config.toml
horizontal_flip = false
rotation_deg = 5
encoder_norm = "rmsnorm"
encoder_activation = "gelu"
encoder_dropout = 0.05
residual_init = "none"
Rows from block 6 of the image encoder of a small image captioner, named by matrix and row number. Rows with one number belong to one neuron. Each number is 128 + 24 x the weight over its row's rms, rounded and kept within 0 to 255. All counts start at 0. Numbers have three digits each. After the name is the row's rms in percent of the matrix's.
After each neuron's rows are labels from the 100 images, of 14848, where the neuron reaches its highest value: "top examples" is what is common among them; "lies over" is the class under the peak. Only what is clearly more common there than usual is listed. The data: rendered scenes of toy objects such as cars, trees, mugs and chairs.
# fc1: MLP up (encoder.blocks.6.mlp.fc1.weight, 1024x256), inputs 0-127
# fc2: MLP down (encoder.blocks.6.mlp.fc2.weight, 256x1024, transposed), outputs 0-127

fc1.205 243:072128128128128128128100128128215128128172128128128138146140061128128042200099128128165089128082128128128128128085119133128128128105164128128128158128128128128128149128128132169128128128128128128128128128100128128163105117128104128128128112128128128128128128128158128048174128128128164182167128128087133128128128100152128148155120127108128162067128167123128128128130128128128188128128
fc2.205 195:128128130128128134128128128070128128128128128128128128128128128128128079162128128128128128128121117120128142128184126155128123038128128121128190159193128137128128128128127178128128158128128128132105128128128128147128128116128128128195120128130139123128128112104219182230128128109128128164132122128080128140128128128127128128128140128128128128128128199051128128128128166128096172128100
top examples: grey object; candle; its colour: grey; largest object: candle
lies over: candle

fc1.148 130:128128128159128128128128128128084150098136128128099128128092113116128102151104128128108128128161128182128128128128128128128153128159090094128101113128128140128128184128085169128128128117128152128210199123177159128128154128121128109128128128090187148128128128128128128163117128128148185076128128109169128141128128128090137110128098128079072094128116155139064089151128043128128109128160
fc2.148 132:128128123116107128087120128128128128105128115128128167088155128141128128149128128120059128150147092133128170128067128112128128150128119128128135128127138134163146113128128124128128154037128163156128108106128128158128128128138128128128077135128118157128128128192128112128128128128119128200147128080169161100150191105142142128101128128149112128128128157128080136128128178128104128158128
top examples: pine; tree; largest object: pine; largest object: tree
lies over: tree; pine

fc1.171 217:128128142128128128147128128128128128099128128142128142128124128050128128128128128128128128128128128128188128120128128128096136152128128103128128128128091169128077128128128128128128128128084128128128128128128128128123128128166100128128128128184138090128142102128128063128128128128128128128128128068128103128105128095121085128128135091128123090128128128128128109128128128128150063128072
fc2.171 152:128128154100169128131087128128128128128197096128110102128128128125128128119128152128190080128115078128103128139128127128128095102128128128138128132162128124145128128128136176128129110128205128151128176141128128109098180126115128153192128157128128157159128128186178128128128099128172166128136114177063128172171196128115128128128153145168095128108128128128128128180128128114076167109128
top examples: hammer; largest object: hammer
lies over: hammer

fc1.300 081:128128166106153128124106174128128128104128128128151128128128111128107165111164095128128128165109172096152128101128128095110128128128061090128128092087108109128105141150095128161165101146128128071128080172141096102128087128145128093128128128128166091109088168152158088085128104128128094163085114122198128128110139154088128079128158128128179095178128159128148157128096128128122128084128
fc2.300 083:128079122128109128128128133128144128176128128128128128183065128142128096169128128128123128080135088128128176090128128142084128128128128110142167125140099202128168151131093102087128128128128148089128128126179128166128128128128132128128114128128076161128128145128128128153128128128132128128162166085128146128128128092128128128154128128173128186114093158128117128128128136171132098105083
top examples: yellow object; brown object; house
lies over: house

fc1.63 085:075128165128128166098128128165161154128128109128102102128128128094128104163159169128157098128128128128128128096178096165178103128089150128128128128174128162128087128115128147172167128128128128160128128158078128128128140155086168155128175128107143168134100079165159139159128128093111158128128091128159128164128128149128164128128153128096128128128128128096128128128128128167128128128128
fc2.63 088:128110128128111128165151128128128128095128144093128098095128128061154128128128128128109167158155128117099111147097090178157128128128198100139077128157164128113159128128156165128128168112128128116165185128128136128128114128114153089093086128128128128143128160095102128154128119161160135128128128156145098102181080128064090144084152093152128098162128128173128159128150191149098128128128
top examples: count: three; orange object; arch
lies over: arch

fc1.564 201:145128128203128128121128128128128086103128128110128135087128128128128101166066118128087077122128128128128128113128128116128128128128128089128128126175128128104128128128128128175153128165128164158169184128128200128128109128128112125128097128117108086128128124128128128171174142064128128170128128123128128157128128128128128146128128128107128097061128177128128128125128128152106155128100
fc2.564 149:128128128149128179128107128128128143128110128105146128188124118128186128139134128128128128128128103128128128115128128153128238128128128128128128128128128128128128128128128073092128124128108128128169128138128137147128155128089128128128162190128109164118128152128121128068128128128128128128128128179173128137184128128174128128128128128140128183128128128172128127085128098128133109128152
top examples: count: three; hammer; table
lies over: hammer

fc1.319 226:128128169128160128109128183124128128128128151128128128128062128083128128128128128122081128128144128080128081128128128128153128100128128128177105116128128128128128128128066128128128128128111128124125128149128128128128118123128128128115090062128128128128101090128128106128135118078128128128086106128171128142097128128128117195159164128128128128128147128060128128128128128145128134128128
fc2.319 203:128144128128128127144088128087128128128128128133083128128181128088128128128191152108128128128164174139128179128150128128128176128128181128128128076079128128149099128128128128128128128128128128128143128128128128128108128166128128226128128128131097157109125160128128128128128119163128062128128128155062128128128128128128173128128128179128128128128128128128182128128049128128128078128179
top examples: count: three; arch; blue object; largest object: arch
lies over: arch

fc1.429 084:057157128128128178128172128128128076164099144128128128128128128128093128097108155091128128128092108128128049140128123161098169128128128128128128128128138170153128128128162128114112128128128128128145128128128128128104167128148092105128096108128128128128091095085161184092128106149139128128128128159128153089128099163105120128112168128128152128128101200099128099128128076128154160128105
fc2.429 097:128140107095164094087154189141071128097128163163128158166128162128128128128128156112128123128106076128128128127148187128122118128164128139101140128128144128128156128128134125082128101166128211166099157139128128128128142170188128128157107121150128154128128128128128128152128128143177128128128128132146171128160133146098094128128159088128128128119118128103128128128128128189128128132153
top examples: house; largest object: house
lies over: house

fc1.334 085:128128157128151128128128128128176184128128114124128128150128128137128121094128087098128092128128166092155076096069156128128166087118128139128148128128167111080128143128157128128128097166128128104087159128138128103128160128128141103128096128082186128128095128135128115128163108101128128154082128128193128155128168167128128090145087101112058143128099146094170128128072115128128115147128
fc2.334 090:114155128128166128128163128128119088166128158128115128128166128180061130128170172128128128165128128128148192128128170128146128128128128128128149128128103159118128109128128067153095082121133212110155143128128128128128128128110164128101151128128128166128128128128154128175128184128128102128128125128089144095128128083128128118128128085095126128128155080101128116128128063128185128128128
top examples: house
lies over: house